config.yaml
arch: "vit"
model: "multi-label image tagger"
dataset: "analogue clock faces"
train_examples: 195000
image_size: 48
crop_scale_min: 0.8
horizontal_flip: false
rotation_deg: 10
norm: "rmsnorm"
norm_position: "pre"
hidden_act: "swiglu"
mlp_ratio: 3
head_dim: 32
fused_qkv: false
bias: "all"
qk_norm: false
parallel_block: false
inner_norm: false
moe: "soft"
num_experts: 16
moe_every: 2
expert_mlp_ratio: 0.25
slots_per_expert: 1
shared_expert: false
patch_size: [4, 4]
conv_stem: true
layers: 6
width: 192
positions: "learned"
pooling: "attention"
num_labels: 31
mixing: "mixup"
residual_init: "none"
optimizer: "muon"
muon_scale: "spectral"
learning_rate: 0.031
momentum: 0.95
nesterov: true
orthogonalizer: "polar_express"
adamw_lr_other_params: 0.0019
max_grad_norm: 3.0
ema_decay: 0.99
max_steps: 9000
batch_size: 64
epochs: 3.0
lr_schedule: "constant"
warmup_steps: 270
weight_decay: 0.01
adamw_weight_decay_other_params: 0.05
Rows from block 2 of a small multi-label image tagger, named by matrix and row number. Rows with one number belong to one neuron. Each number is 200 + 30 x the weight over its row's rms, rounded and kept within 0 to 999. All counts start at 0.
Before each neuron's rows are labels from the 100 images, of 14976, where the neuron reaches its largest size: "strongest on" is what is common among them. Only what is clearly more common there than usual is listed. The data: analogue clock faces. In brackets: how many of the 100, against the usual share in percent.
# gate: MLP gate (model.blocks.2.mlp.gate.weight, 576x192), inputs 96-191
# fc1: MLP up (model.blocks.2.mlp.fc1.weight, 576x192), inputs 96-191
# fc2: MLP down (model.blocks.2.mlp.fc2.weight, 192x576, transposed), outputs 96-191

strongest on: minute hand past 12 (95 vs 8.1); minutes: 0 to 4 (95 vs 8.1)
gate.268,175,220,213,238,143,203,228,183,158,160,188,172,222,115,242,172,199,163,217,215,208,186,222,160,193,206,161,205,207,234,163,213,184,202,151,171,201,202,215,131,157,121,194,179,174,210,203,189,202,168,185,192,174,219,219,203,205,156,190,202,158,200,228,168,232,193,168,219,251,191,149,184,266,182,216,218,160,248,174,179,147,177,148,237,156,140,204,203,229,182,222,211,153,174,198,199
fc1.268,178,231,177,241,210,217,240,164,169,187,252,252,185,268,239,216,216,207,215,180,183,246,245,224,227,201,220,205,237,266,206,203,261,213,198,194,195,203,215,192,188,147,160,197,226,206,171,135,212,155,233,244,192,173,223,209,236,190,224,216,175,181,142,208,196,152,174,219,217,154,162,145,215,191,197,226,226,214,173,207,214,227,197,157,263,197,227,191,280,235,189,144,253,179,227,186
fc2.268,210,226,178,208,242,194,209,202,246,181,213,188,204,195,200,205,208,218,207,178,244,216,185,182,259,219,187,160,140,191,190,175,195,243,217,170,218,203,162,216,173,227,156,186,239,175,236,220,210,193,231,167,232,199,254,194,258,124,144,219,205,241,188,199,191,232,203,219,228,171,224,246,232,204,195,152,192,220,220,150,177,218,176,162,199,181,237,190,185,252,170,215,152,117,171,199

strongest on: second hand (66 vs 39.6)
gate.22,218,207,194,189,181,195,224,224,209,211,246,154,218,181,223,153,228,224,283,167,227,161,207,163,236,266,137,229,172,124,207,255,214,187,238,177,216,181,208,219,235,222,204,181,241,200,212,222,219,175,182,190,187,189,165,220,257,197,124,185,247,181,208,197,187,221,217,147,211,206,147,172,166,234,231,195,198,234,199,191,236,175,193,202,227,203,213,203,213,206,218,187,196,172,197,241
fc1.22,198,216,210,221,229,160,192,202,257,184,181,220,181,222,159,236,194,180,162,221,184,237,236,207,192,165,243,137,255,238,191,192,169,221,133,222,173,202,168,209,181,231,183,183,144,205,211,159,205,245,210,158,203,212,237,188,161,201,259,212,169,238,234,178,227,160,189,251,180,209,223,213,216,210,210,189,269,186,225,206,189,243,217,193,186,214,190,220,210,218,213,173,194,224,185,158
fc2.22,182,194,203,174,206,213,211,183,129,199,199,165,184,197,264,144,195,191,218,234,170,173,236,128,190,187,216,228,179,232,174,168,181,228,211,123,189,211,177,258,208,228,207,244,197,221,232,169,225,193,159,206,174,227,202,217,245,211,163,226,245,217,167,209,200,185,231,109,202,229,208,176,227,206,205,226,196,199,171,204,219,192,221,222,228,226,196,164,208,238,234,228,174,152,213,218

strongest on: second hand (75 vs 39.6); dots (56 vs 25.1); hour 8 (27 vs 8.2)
gate.367,197,252,202,207,153,234,173,198,252,223,232,190,215,171,239,255,165,150,237,188,169,198,166,207,202,216,218,184,243,173,198,215,188,137,239,231,227,213,207,182,192,245,191,199,161,184,242,197,151,186,190,187,201,194,199,210,228,202,181,191,207,191,207,172,217,182,274,131,239,221,156,168,139,170,202,176,216,204,142,146,179,165,205,192,196,206,141,189,181,212,156,153,226,189,204,213
fc1.367,224,198,178,190,231,193,213,193,233,185,141,185,186,178,183,192,220,232,226,177,169,230,211,187,229,168,189,188,128,261,145,164,156,224,161,161,242,144,175,209,216,187,223,184,203,230,222,226,183,213,226,227,158,169,246,168,214,172,173,193,225,245,210,206,223,195,160,214,213,163,237,217,276,241,210,244,146,259,188,245,197,197,206,206,193,200,209,186,195,193,205,265,179,200,135,185
fc2.367,179,196,199,197,208,213,210,222,183,220,219,201,207,201,240,205,141,170,161,189,201,223,171,182,211,240,215,178,175,191,172,209,163,242,159,223,224,228,206,203,212,225,180,228,150,202,230,186,209,213,245,252,202,100,155,182,239,242,180,199,209,245,131,177,229,177,258,194,185,219,200,171,196,236,162,194,153,174,237,154,202,194,249,201,218,215,174,180,148,168,171,148,195,216,182,210

strongest on: second hand (96 vs 39.6); minute hand past 5 (27 vs 8.1); minutes: 25 to 29 (27 vs 8.1)
gate.236,198,240,200,204,236,214,198,198,212,204,163,196,177,202,202,189,219,168,213,181,225,216,205,226,166,172,176,208,188,219,186,193,258,188,232,238,207,186,217,212,172,146,228,201,214,245,224,195,196,237,217,134,169,143,225,181,167,202,218,181,170,231,202,225,190,191,238,200,257,205,231,192,229,204,180,164,145,178,160,252,215,223,194,192,168,248,171,207,196,254,178,234,206,173,181,208
fc1.236,184,218,123,195,160,204,208,202,208,188,214,200,227,208,178,172,221,229,245,167,191,181,245,167,191,187,192,162,201,224,171,198,240,178,227,234,196,180,259,197,169,157,230,196,193,242,221,226,200,211,194,169,186,179,235,219,175,214,242,195,163,224,237,234,180,208,190,201,222,225,245,191,197,192,230,204,171,171,129,228,214,220,169,184,190,234,199,150,204,232,193,270,222,179,153,188
fc2.236,148,199,195,196,193,221,186,197,184,277,146,265,152,198,224,213,220,206,228,195,218,240,256,133,227,198,151,163,219,211,176,197,190,179,220,235,217,186,256,185,190,158,202,201,179,235,223,220,203,204,207,163,230,156,187,203,187,210,196,173,201,221,213,195,193,179,151,202,189,218,199,145,176,218,202,175,204,186,200,198,223,245,252,147,207,191,216,183,203,169,159,213,297,189,208,198

strongest on: numerals (87 vs 25.2); minute hand past 3 (71 vs 8.5); minutes: 15 to 19 (71 vs 8.5)
gate.96,174,214,227,251,221,211,233,176,153,171,208,230,229,196,206,133,180,180,189,239,179,197,213,213,222,178,193,188,257,185,216,222,205,250,187,195,171,177,225,175,225,219,187,280,193,203,156,245,155,192,177,144,197,228,183,211,229,237,198,196,187,206,190,168,210,207,187,232,187,250,207,199,223,197,240,166,189,259,192,195,213,229,183,176,177,210,205,234,214,167,198,249,171,161,201,182
fc1.96,190,166,167,161,178,172,157,186,274,219,159,167,213,208,207,203,151,219,235,220,175,232,223,200,150,223,204,217,130,142,213,166,187,189,218,247,210,164,175,268,230,143,202,128,167,227,233,174,220,211,224,243,224,189,234,152,194,189,212,222,251,195,184,241,249,197,207,197,212,165,204,177,215,213,218,204,144,180,218,214,204,171,221,222,198,176,210,158,182,229,182,176,148,196,224,204
fc2.96,211,230,193,242,238,195,208,149,211,173,179,173,262,205,207,199,200,144,209,275,185,232,166,182,177,187,200,221,216,203,182,241,192,170,167,178,198,205,251,181,166,224,271,223,218,170,217,233,175,205,167,158,156,224,225,248,180,151,236,267,182,181,234,224,175,186,200,253,205,200,173,235,179,213,231,234,181,210,177,185,200,206,277,220,249,171,199,186,213,196,171,198,153,177,192,212

strongest on: second hand (99 vs 39.6)
gate.402,195,228,210,162,157,195,142,147,230,220,220,178,205,227,163,246,202,216,215,203,254,198,197,261,141,194,210,166,269,238,169,177,170,176,233,166,200,215,209,228,177,183,165,241,192,194,201,151,169,143,189,177,221,178,164,193,219,205,145,253,156,190,166,213,215,216,239,179,182,158,201,184,165,200,167,180,204,209,182,281,189,227,193,175,209,213,244,146,198,193,232,214,218,191,226,193
fc1.402,173,152,180,145,231,150,213,206,177,200,212,190,212,179,238,233,177,231,196,191,161,165,206,199,239,207,207,252,122,229,235,215,210,230,170,184,190,237,232,205,225,176,138,179,193,240,159,220,147,236,212,211,232,188,168,182,203,185,198,235,177,210,221,193,227,236,185,199,153,229,185,208,169,211,199,207,247,205,170,234,190,244,148,280,243,191,227,198,219,236,202,187,191,188,159,185
fc2.402,211,165,213,189,216,226,191,200,260,219,176,153,163,225,183,215,223,238,197,236,240,201,170,174,166,196,178,196,216,193,198,213,250,174,182,169,230,153,159,194,169,191,217,165,183,177,196,235,171,205,239,179,181,178,168,215,195,242,235,220,160,167,203,210,220,175,214,205,224,158,215,195,236,228,162,167,174,222,225,167,219,198,199,139,151,136,222,201,225,266,209,206,224,266,219,236

strongest on: ticks (60 vs 25); minute hand past 2 (54 vs 8.5); minutes: 10 to 14 (54 vs 8.5); minute hand past 1 (27 vs 8.4)
gate.491,207,150,197,207,198,196,222,141,245,173,178,156,180,193,212,191,197,197,199,150,190,238,180,180,173,242,217,221,185,184,185,148,185,185,158,177,208,251,168,196,205,226,210,173,201,212,187,185,174,245,163,234,185,193,170,198,172,192,210,207,234,236,196,193,203,140,228,223,174,179,208,246,191,145,211,214,224,214,200,197,233,200,274,244,196,185,223,198,154,161,203,202,204,187,151,242
fc1.491,185,172,188,192,185,176,189,121,217,184,203,186,164,204,223,200,162,196,203,160,201,228,179,192,178,234,228,219,122,189,172,185,211,212,153,166,185,236,134,193,156,242,205,193,213,197,188,196,169,228,166,243,200,185,171,144,205,220,247,208,201,193,215,195,206,159,262,220,194,177,223,259,128,162,209,180,220,214,225,213,214,222,227,217,207,167,271,204,180,162,217,163,186,180,165,249
fc2.491,214,183,225,188,209,203,186,182,165,221,188,174,195,212,158,207,223,272,203,215,182,228,177,191,218,186,244,161,175,230,201,187,212,201,250,241,233,185,174,211,169,195,244,246,172,176,222,159,165,126,176,182,191,215,198,209,216,207,195,171,199,174,211,182,210,243,121,190,128,200,250,216,201,286,195,232,158,210,220,222,247,201,191,201,194,229,147,147,161,194,201,196,238,186,167,164

strongest on: numerals (100 vs 25.2)
gate.130,209,219,235,214,165,244,242,192,219,181,222,216,147,251,203,252,208,180,173,224,208,219,180,187,188,168,231,224,225,202,236,256,182,146,209,210,135,260,178,178,271,224,161,209,243,175,144,197,202,260,245,167,188,163,200,208,162,211,173,198,196,179,232,192,202,227,197,219,185,214,253,198,155,195,212,204,250,196,258,128,200,199,242,226,172,173,215,171,199,201,237,195,215,192,184,226
fc1.130,194,185,215,219,138,181,206,192,237,209,245,237,212,243,170,232,214,164,210,174,217,210,259,164,226,169,251,209,215,193,201,252,203,183,218,228,120,242,160,161,266,205,217,177,234,204,212,163,181,234,207,144,228,173,212,156,222,182,172,152,212,137,185,193,150,214,217,148,175,236,248,178,129,231,191,236,209,230,190,191,190,246,263,163,166,194,217,173,192,168,224,213,165,189,200,202
fc2.130,182,167,208,228,191,220,216,152,170,168,237,202,183,230,180,180,240,231,180,184,161,212,220,226,204,203,206,246,204,225,184,236,189,193,188,206,194,172,199,172,177,185,235,165,229,200,232,242,225,191,159,265,233,211,160,227,233,184,140,187,250,265,183,147,219,175,222,203,192,214,209,237,249,160,142,198,179,224,180,179,164,189,207,256,204,236,149,174,171,231,179,185,283,146,182,181

strongest on: second hand (69 vs 39.6); minute hand past 12 (41 vs 8.1); minutes: 0 to 4 (41 vs 8.1)
gate.403,194,202,236,188,141,216,222,178,159,143,220,231,213,237,275,192,243,220,156,183,188,226,182,184,172,193,221,213,203,253,170,168,212,167,188,173,199,237,229,242,146,196,179,204,198,216,191,205,173,182,228,170,182,208,199,178,161,184,190,220,221,275,156,220,120,157,170,192,232,166,219,199,166,164,202,188,170,211,185,197,217,233,165,217,157,191,213,172,209,196,197,220,227,138,179,225
fc1.403,233,199,196,170,202,234,208,185,208,173,172,177,196,259,220,207,233,206,172,231,241,205,179,192,224,209,241,231,237,249,177,173,209,194,209,165,215,173,263,225,162,184,179,200,238,195,178,216,145,178,220,162,200,233,151,167,161,152,155,183,215,254,139,200,135,178,203,200,188,179,186,231,207,158,206,163,199,173,212,195,186,194,154,202,203,193,236,176,181,221,220,203,223,142,243,245
fc2.403,208,211,178,212,191,118,172,248,244,188,211,134,205,207,199,205,125,187,221,207,191,202,208,188,201,177,199,150,213,256,207,202,183,109,194,167,241,163,199,192,229,229,205,195,184,216,200,187,238,209,195,172,161,244,157,221,204,202,233,231,167,185,227,219,188,252,150,205,244,174,221,215,154,198,154,173,188,162,239,251,176,168,204,200,205,202,184,241,177,233,173,177,210,211,203,204

strongest on: minute hand past 12 (46 vs 8.1); minutes: 0 to 4 (46 vs 8.1); minute hand past 11 (26 vs 8.2); minutes: 55 to 59 (26 vs 8.2)
gate.388,190,204,199,225,235,218,250,164,213,196,192,201,194,217,189,183,181,207,204,197,179,191,285,205,230,182,166,139,183,221,216,189,191,158,221,233,176,236,194,209,160,233,159,185,198,162,214,187,226,254,186,187,202,225,207,138,210,205,165,197,187,127,219,186,192,163,197,194,203,166,200,163,183,152,228,188,170,163,203,202,176,213,221,138,191,255,219,161,205,182,237,143,153,144,206,222
fc1.388,180,224,201,186,152,176,169,196,213,243,243,187,234,169,211,257,234,219,163,182,252,184,121,193,144,165,215,236,246,159,215,238,180,254,237,199,215,190,207,169,274,165,241,183,203,186,194,196,171,172,217,229,203,174,217,254,216,205,219,211,235,255,187,237,211,198,217,191,178,214,218,243,177,219,176,189,217,201,193,199,225,220,214,139,175,191,187,244,168,240,195,280,240,253,237,167
fc2.388,233,261,192,200,166,211,248,161,150,229,180,266,213,202,203,172,146,211,165,149,255,204,197,208,207,182,226,204,163,179,173,204,253,184,152,188,219,217,222,199,197,199,263,184,150,177,204,263,170,197,110,231,207,160,187,201,192,155,147,241,226,177,204,216,247,182,194,249,183,210,169,213,183,169,222,260,177,225,198,180,213,199,171,208,166,200,267,197,240,217,212,204,229,250,195,253

strongest on: ticks (86 vs 25); minute hand past 11 (33 vs 8.2); minutes: 55 to 59 (33 vs 8.2)
gate.545,173,185,208,185,221,234,194,135,213,195,237,236,202,207,211,206,216,186,184,183,192,178,224,166,219,230,199,189,228,193,224,187,167,214,190,186,203,198,208,180,210,227,216,217,239,257,184,221,217,227,205,187,277,156,191,190,206,183,187,203,207,247,138,169,244,130,204,197,231,153,167,178,212,268,194,198,215,228,179,248,233,197,271,200,164,222,199,230,182,207,94,169,185,203,211,264
fc1.545,208,206,208,241,213,160,210,211,197,215,203,169,192,158,215,193,187,232,216,180,224,251,174,201,212,210,249,189,120,213,209,197,197,258,162,220,195,291,147,168,192,179,140,190,260,191,217,185,226,138,182,204,198,209,288,227,185,224,187,187,203,209,200,177,208,215,107,202,236,165,204,207,228,240,208,196,204,183,201,165,228,187,211,197,182,236,174,176,196,216,236,140,160,161,229,176
fc2.545,246,222,186,203,196,228,175,229,205,256,234,206,229,155,213,207,173,226,179,199,170,216,229,220,242,221,198,223,215,149,233,216,176,189,186,141,263,192,231,249,170,165,233,206,177,288,198,195,209,256,204,177,232,205,176,128,189,191,213,210,244,232,202,199,170,205,238,215,204,202,243,212,217,166,231,212,215,233,194,151,201,238,225,192,218,218,171,224,197,212,204,178,196,184,164,193

strongest on: second hand (77 vs 39.6)
gate.505,147,203,183,189,214,222,128,181,208,201,184,208,236,197,211,208,174,223,168,191,157,240,173,178,200,169,188,225,189,197,153,193,217,201,176,219,193,196,206,166,208,201,163,249,214,218,151,241,124,212,200,191,231,234,129,202,243,252,176,215,180,202,212,249,227,165,235,226,187,208,249,268,129,196,173,218,210,196,192,199,199,202,164,204,220,212,224,187,270,242,243,237,190,149,221,188
fc1.505,211,222,238,233,236,154,247,210,192,171,188,188,169,235,185,170,219,215,224,230,218,154,191,213,190,267,192,164,256,173,202,191,132,180,212,188,225,200,209,194,211,178,232,174,206,195,235,211,270,161,174,215,200,154,262,160,188,176,237,206,211,179,188,180,215,270,225,210,207,170,163,182,199,177,185,178,196,222,159,225,192,187,241,208,167,177,153,181,192,186,199,149,177,236,165,220
fc2.505,141,240,180,199,183,210,150,164,180,187,223,229,183,232,222,169,151,158,210,214,218,164,176,165,165,230,203,199,198,145,148,208,172,193,190,197,210,168,178,209,219,269,179,284,173,172,179,150,162,186,193,159,172,166,221,225,218,170,134,202,178,193,165,255,192,238,194,189,186,209,252,173,210,166,215,169,206,146,189,218,212,226,161,217,179,180,218,184,174,224,210,194,201,185,219,207

strongest on: ticks (77 vs 25); minute hand past 11 (42 vs 8.2); minutes: 55 to 59 (42 vs 8.2); hour 11 (27 vs 8.2)
gate.167,176,216,174,170,177,199,218,234,235,208,178,124,169,189,213,214,179,187,170,182,276,201,203,146,197,209,154,247,201,216,219,206,192,228,198,219,173,171,217,129,163,203,180,157,291,177,220,227,175,223,257,206,170,266,189,167,194,200,211,206,171,187,157,186,226,187,169,201,204,198,193,179,204,147,211,176,208,214,188,188,228,230,234,196,175,206,174,210,214,213,198,133,196,161,186,190
fc1.167,209,208,187,177,217,249,228,174,204,224,198,251,240,197,230,196,226,168,168,228,162,179,197,217,209,183,167,116,225,170,229,191,161,193,246,182,183,204,167,217,167,225,194,203,139,208,179,212,217,184,195,160,200,125,212,203,212,209,214,159,246,175,244,186,241,175,218,257,228,211,223,226,240,230,177,182,195,183,206,179,177,169,136,227,241,218,150,217,224,166,170,256,194,227,202,169
fc2.167,263,229,180,172,180,209,234,209,208,231,155,238,228,229,196,181,200,185,191,211,175,217,192,218,214,171,227,195,242,217,271,201,176,235,197,187,224,182,217,182,148,179,217,157,245,251,213,202,223,214,198,195,220,210,186,221,189,209,246,217,184,270,163,222,210,215,226,186,222,272,221,204,177,180,191,210,200,216,146,223,203,234,172,159,174,195,244,204,265,177,218,178,187,159,197,214

strongest on: square case (64 vs 29.7)
gate.269,207,182,165,234,219,178,182,161,219,204,167,222,175,160,182,173,171,226,243,199,202,175,187,174,183,173,183,213,199,222,101,198,221,176,208,172,210,227,235,228,162,170,197,207,188,251,185,271,259,186,189,225,229,237,223,217,193,176,198,247,165,221,203,177,234,138,163,234,246,222,211,196,255,214,173,160,216,265,219,184,184,223,163,197,160,193,138,176,252,197,222,215,174,189,260,197
fc1.269,194,182,195,177,152,177,279,148,175,202,213,218,191,135,151,195,186,220,237,180,208,221,209,187,201,176,168,188,196,192,173,215,213,171,219,133,231,213,162,197,208,173,180,254,227,208,128,254,243,165,187,227,266,175,165,169,232,187,240,271,225,285,168,187,180,223,208,248,213,235,223,200,192,179,141,170,184,215,211,163,189,226,175,175,208,188,181,192,228,209,175,213,206,213,190,180
fc2.269,216,226,222,188,196,195,189,229,231,220,164,203,236,199,246,187,151,210,197,127,213,181,222,180,193,184,182,160,201,170,286,230,157,180,174,277,155,169,175,189,175,161,181,173,232,166,232,139,175,250,215,210,166,226,209,170,228,218,188,174,198,198,154,175,210,226,171,167,226,220,151,203,222,236,189,185,162,211,215,193,220,189,202,207,215,249,161,221,207,173,210,146,175,209,173,143

strongest on: minute hand past 12 (63 vs 8.1); minutes: 0 to 4 (63 vs 8.1); minute hand past 11 (27 vs 8.2); minutes: 55 to 59 (27 vs 8.2)
gate.535,234,149,155,197,192,212,232,217,165,223,251,184,212,194,188,173,196,192,269,204,165,168,189,256,235,178,150,212,218,215,173,207,250,175,186,216,232,139,199,250,211,243,171,187,148,162,195,202,177,201,186,214,211,222,215,230,210,182,187,190,137,171,168,182,143,169,181,187,176,159,210,187,277,123,176,218,196,198,186,183,207,221,226,189,185,95,230,165,252,182,171,220,183,215,235,218
fc1.535,173,234,247,180,249,163,216,181,213,217,174,243,188,238,173,226,205,195,136,197,223,149,212,171,166,166,208,189,204,239,234,163,146,169,225,188,164,236,281,154,243,147,231,235,217,221,252,149,226,207,174,216,153,142,181,216,192,215,172,250,231,161,167,196,153,237,191,177,228,209,192,245,168,197,168,219,210,231,165,221,152,202,215,250,254,208,199,191,191,204,219,203,190,187,198,145
fc2.535,205,131,193,186,106,225,224,243,198,210,208,187,225,164,235,189,238,192,203,182,162,239,186,198,226,177,166,181,209,194,188,164,190,226,188,236,209,189,177,255,216,205,237,244,211,268,235,198,156,145,172,199,209,220,198,215,211,208,192,220,202,129,223,225,189,198,222,203,174,177,194,213,223,198,180,217,181,205,197,232,178,194,195,275,168,227,197,228,260,177,187,174,229,183,167,204

strongest on: minute hand past 12 (86 vs 8.1); minutes: 0 to 4 (86 vs 8.1); hour 8 (25 vs 8.2)
gate.508,198,156,220,242,188,154,220,188,175,136,199,251,195,185,218,209,185,192,235,226,203,176,159,166,192,180,242,250,187,150,230,185,172,238,214,160,198,265,194,218,218,211,197,184,199,219,204,144,184,230,221,179,170,157,204,171,250,203,176,141,211,207,251,193,210,216,187,220,231,207,153,263,245,157,207,217,168,212,232,187,216,200,151,178,217,197,188,185,165,191,211,242,233,246,202,184
fc1.508,196,156,200,245,158,177,209,190,175,170,150,251,230,217,228,247,183,178,208,162,171,141,154,223,240,150,170,255,236,159,194,199,215,231,185,179,199,229,176,223,212,188,200,212,276,219,186,193,186,175,213,241,222,144,214,207,224,155,193,128,224,206,248,237,210,221,188,208,249,192,231,276,238,184,227,235,187,252,237,172,218,215,153,212,200,200,189,185,245,213,260,202,250,258,197,180
fc2.508,239,275,191,213,148,156,226,198,219,242,203,168,177,152,174,220,237,223,175,176,216,167,168,168,211,168,235,238,209,211,235,210,212,218,183,226,254,177,182,179,158,262,192,202,210,213,206,269,220,174,154,164,185,228,171,209,164,208,187,198,222,197,173,176,220,194,166,171,153,165,249,189,202,192,193,149,230,257,191,227,245,172,238,214,217,195,217,193,243,208,204,214,224,231,218,163

strongest on: square case (74 vs 29.7)
gate.477,200,198,232,232,183,189,207,251,189,228,201,250,213,226,211,209,194,152,199,194,234,206,202,156,254,185,192,173,152,193,209,170,234,255,220,214,153,192,194,238,197,188,179,223,143,195,203,258,196,230,217,245,262,248,214,211,214,182,173,206,184,190,191,191,215,168,246,178,224,159,239,179,226,178,206,187,156,205,173,203,235,164,196,159,241,128,209,206,161,227,232,233,205,223,205,240
fc1.477,190,236,217,180,185,191,134,184,214,149,203,178,206,181,227,240,168,197,230,230,115,201,168,201,191,248,235,197,190,251,207,191,139,181,233,167,198,218,181,190,224,157,191,133,240,216,151,173,174,190,187,154,164,179,196,148,229,231,251,200,242,178,196,195,225,198,145,242,188,232,141,245,167,256,258,207,285,153,213,215,145,209,215,198,186,229,178,196,223,180,192,153,197,181,179,183
fc2.477,182,168,223,240,239,117,211,224,195,179,189,196,184,226,218,195,246,171,250,214,205,164,157,190,201,150,247,181,198,182,206,175,222,182,191,229,181,175,195,243,215,242,184,208,160,158,208,196,230,218,178,214,229,231,225,173,243,231,184,256,233,202,200,166,149,124,225,192,193,206,150,184,206,225,155,250,219,245,220,220,173,158,210,230,192,185,177,191,167,253,205,225,113,197,202,205

strongest on: dark face (63 vs 34.9); four ticks (54 vs 24.7)
gate.163,177,236,229,163,189,226,205,168,179,230,212,163,167,198,255,244,166,155,193,200,194,159,208,169,229,217,251,179,167,205,231,182,228,223,239,179,184,181,221,256,219,177,198,239,168,181,229,188,195,186,165,132,154,130,163,241,201,221,165,229,192,154,175,181,170,169,201,206,231,176,234,147,166,229,199,115,214,216,174,234,234,161,181,228,173,180,186,152,174,113,213,186,233,200,259,168
fc1.163,175,216,178,182,205,176,177,237,215,205,238,244,230,234,151,219,219,213,185,179,202,232,180,224,157,228,144,213,185,165,210,221,173,166,221,228,239,214,253,204,182,156,179,165,226,234,145,174,192,198,212,223,223,189,227,190,204,194,210,241,188,298,213,210,179,229,156,225,248,235,182,220,140,214,164,208,132,188,197,204,188,180,200,176,262,184,210,230,242,212,181,185,183,207,211,185
fc2.163,184,218,222,205,252,228,209,158,190,141,211,178,197,225,205,142,181,150,149,230,205,215,199,196,171,228,213,257,167,157,170,171,130,231,166,216,223,225,202,233,217,136,201,192,183,172,227,133,211,207,199,189,213,206,127,150,258,251,240,224,145,204,203,218,200,180,175,213,230,249,195,200,201,193,233,168,210,186,257,202,177,169,229,212,239,152,199,196,221,209,190,213,174,154,212,227

strongest on: minute hand past 12 (54 vs 8.1); minutes: 0 to 4 (54 vs 8.1); minute hand past 11 (25 vs 8.2); minutes: 55 to 59 (25 vs 8.2)
gate.202,224,203,209,206,222,242,174,208,271,208,222,193,225,192,219,234,147,240,204,228,216,222,272,182,156,201,149,215,204,189,190,191,145,222,220,189,150,218,231,221,213,182,198,281,195,191,156,174,198,215,224,229,154,175,235,243,173,163,226,206,174,234,248,195,155,210,196,194,196,168,266,181,199,138,184,264,261,169,186,182,235,216,197,160,191,178,225,139,192,166,236,179,212,172,217,233
fc1.202,213,181,210,170,175,152,206,225,184,173,175,154,244,267,174,208,176,223,168,186,140,188,145,200,217,264,186,183,249,187,214,163,160,180,211,227,205,167,162,230,159,207,225,215,216,160,189,221,162,195,181,259,202,130,205,273,227,174,225,183,226,216,204,168,215,241,203,186,159,110,236,214,205,191,171,192,159,199,223,229,165,137,223,167,240,198,174,203,162,148,170,217,292,238,178,239
fc2.202,246,200,201,204,225,194,237,262,251,250,164,184,211,204,166,185,215,168,240,221,274,221,164,187,173,172,143,179,227,194,201,198,176,203,210,165,268,189,200,228,185,178,187,210,147,234,217,202,205,247,234,177,184,255,178,176,186,222,237,159,224,237,184,188,227,224,193,183,170,178,198,197,164,188,188,164,232,216,164,164,184,229,191,217,193,209,218,194,200,247,202,217,203,226,231,180

strongest on: ticks (93 vs 25)
gate.556,227,168,147,277,187,195,176,216,206,225,173,170,197,191,186,226,210,205,203,205,197,202,203,220,207,141,144,207,190,195,186,185,183,217,172,147,148,214,246,160,149,200,241,162,204,211,212,138,213,142,188,231,209,157,202,183,227,203,224,220,177,221,156,200,127,205,253,127,190,223,268,171,244,218,167,196,230,195,217,173,189,241,181,235,213,228,199,141,209,182,134,247,235,171,218,169
fc1.556,230,162,221,190,128,170,205,229,186,204,192,229,200,175,214,187,221,145,229,194,253,237,226,204,156,206,203,182,141,246,262,219,159,190,242,220,138,201,178,155,197,266,193,217,195,164,178,176,195,278,215,212,253,190,180,232,181,157,195,163,220,190,261,221,225,228,182,220,206,197,198,210,193,159,210,207,158,220,190,245,178,182,195,184,236,242,188,262,203,187,197,198,219,201,210,233
fc2.556,209,182,227,213,176,171,217,184,209,160,246,205,207,192,230,219,231,224,238,160,241,135,203,90,196,195,179,224,159,175,202,193,183,201,246,199,260,240,184,211,175,179,181,158,217,186,159,180,183,176,175,178,237,202,185,154,216,257,206,233,219,147,188,184,187,229,171,141,139,204,213,175,197,172,173,196,202,231,208,240,236,219,204,177,229,240,140,181,218,220,178,172,212,201,228,215

strongest on: second hand (66 vs 39.6); minute hand past 12 (27 vs 8.1); minutes: 0 to 4 (27 vs 8.1)
gate.498,171,201,204,188,154,161,194,215,185,204,202,213,193,187,223,213,219,166,155,217,224,172,216,159,206,149,183,204,177,192,218,207,178,146,192,167,284,162,197,235,170,159,200,135,180,173,159,149,185,165,196,207,165,197,205,184,231,211,203,184,180,167,198,239,233,181,213,177,211,165,200,197,199,142,216,174,187,153,156,223,237,224,227,190,258,196,192,253,110,142,193,188,234,153,246,223
fc1.498,225,163,166,204,256,259,171,200,201,156,203,186,221,196,224,195,190,221,221,205,150,223,209,207,171,251,189,236,209,190,184,203,206,301,223,240,160,193,194,166,245,226,207,248,203,222,207,191,204,241,233,224,204,215,219,179,172,187,225,195,225,193,215,144,164,201,149,272,185,238,199,171,168,216,175,231,156,213,219,159,112,185,162,167,170,197,237,174,202,206,188,206,206,233,152,198
fc2.498,152,194,247,218,191,142,171,219,202,150,246,235,186,177,212,226,228,132,219,195,204,186,157,189,221,201,209,221,159,161,194,172,196,205,183,192,219,226,172,291,208,240,267,207,182,169,233,200,168,171,214,209,214,198,212,203,261,162,190,194,203,205,174,236,194,182,196,215,186,246,185,186,151,196,215,200,240,220,195,249,229,247,191,216,158,177,198,198,182,176,203,169,233,233,232,234

strongest on: minute hand past 12 (89 vs 8.1); minutes: 0 to 4 (89 vs 8.1)
gate.101,187,202,215,174,179,189,159,229,229,144,167,230,177,202,249,183,232,191,219,149,227,138,191,193,220,198,155,208,182,220,197,187,237,156,180,189,201,167,231,210,225,209,200,146,199,214,212,175,215,258,241,248,233,146,227,219,208,174,196,247,210,208,234,204,237,240,182,187,248,205,204,148,275,176,153,193,149,214,182,205,206,168,213,265,193,133,222,165,183,196,202,188,137,168,213,194
fc1.101,165,209,234,240,225,188,184,204,161,195,203,214,203,206,211,179,301,172,198,179,171,194,182,191,239,195,135,213,195,191,188,175,164,148,193,178,212,170,187,204,194,204,205,146,213,269,224,173,232,234,255,207,210,199,197,197,202,202,223,222,178,246,215,181,221,191,158,187,240,203,188,187,258,178,161,188,156,270,206,264,213,199,198,250,235,139,216,153,232,197,221,154,157,147,198,206
fc2.101,196,216,185,164,193,212,158,231,215,163,250,172,207,261,181,197,197,189,190,227,174,216,227,221,219,172,209,196,214,229,193,224,247,216,215,182,174,190,161,219,157,216,231,194,218,188,194,241,215,189,211,177,203,205,221,213,235,196,217,156,165,193,194,216,197,219,258,190,191,191,149,212,167,179,206,257,210,145,233,265,183,145,258,208,304,228,197,148,170,226,207,184,163,216,171,228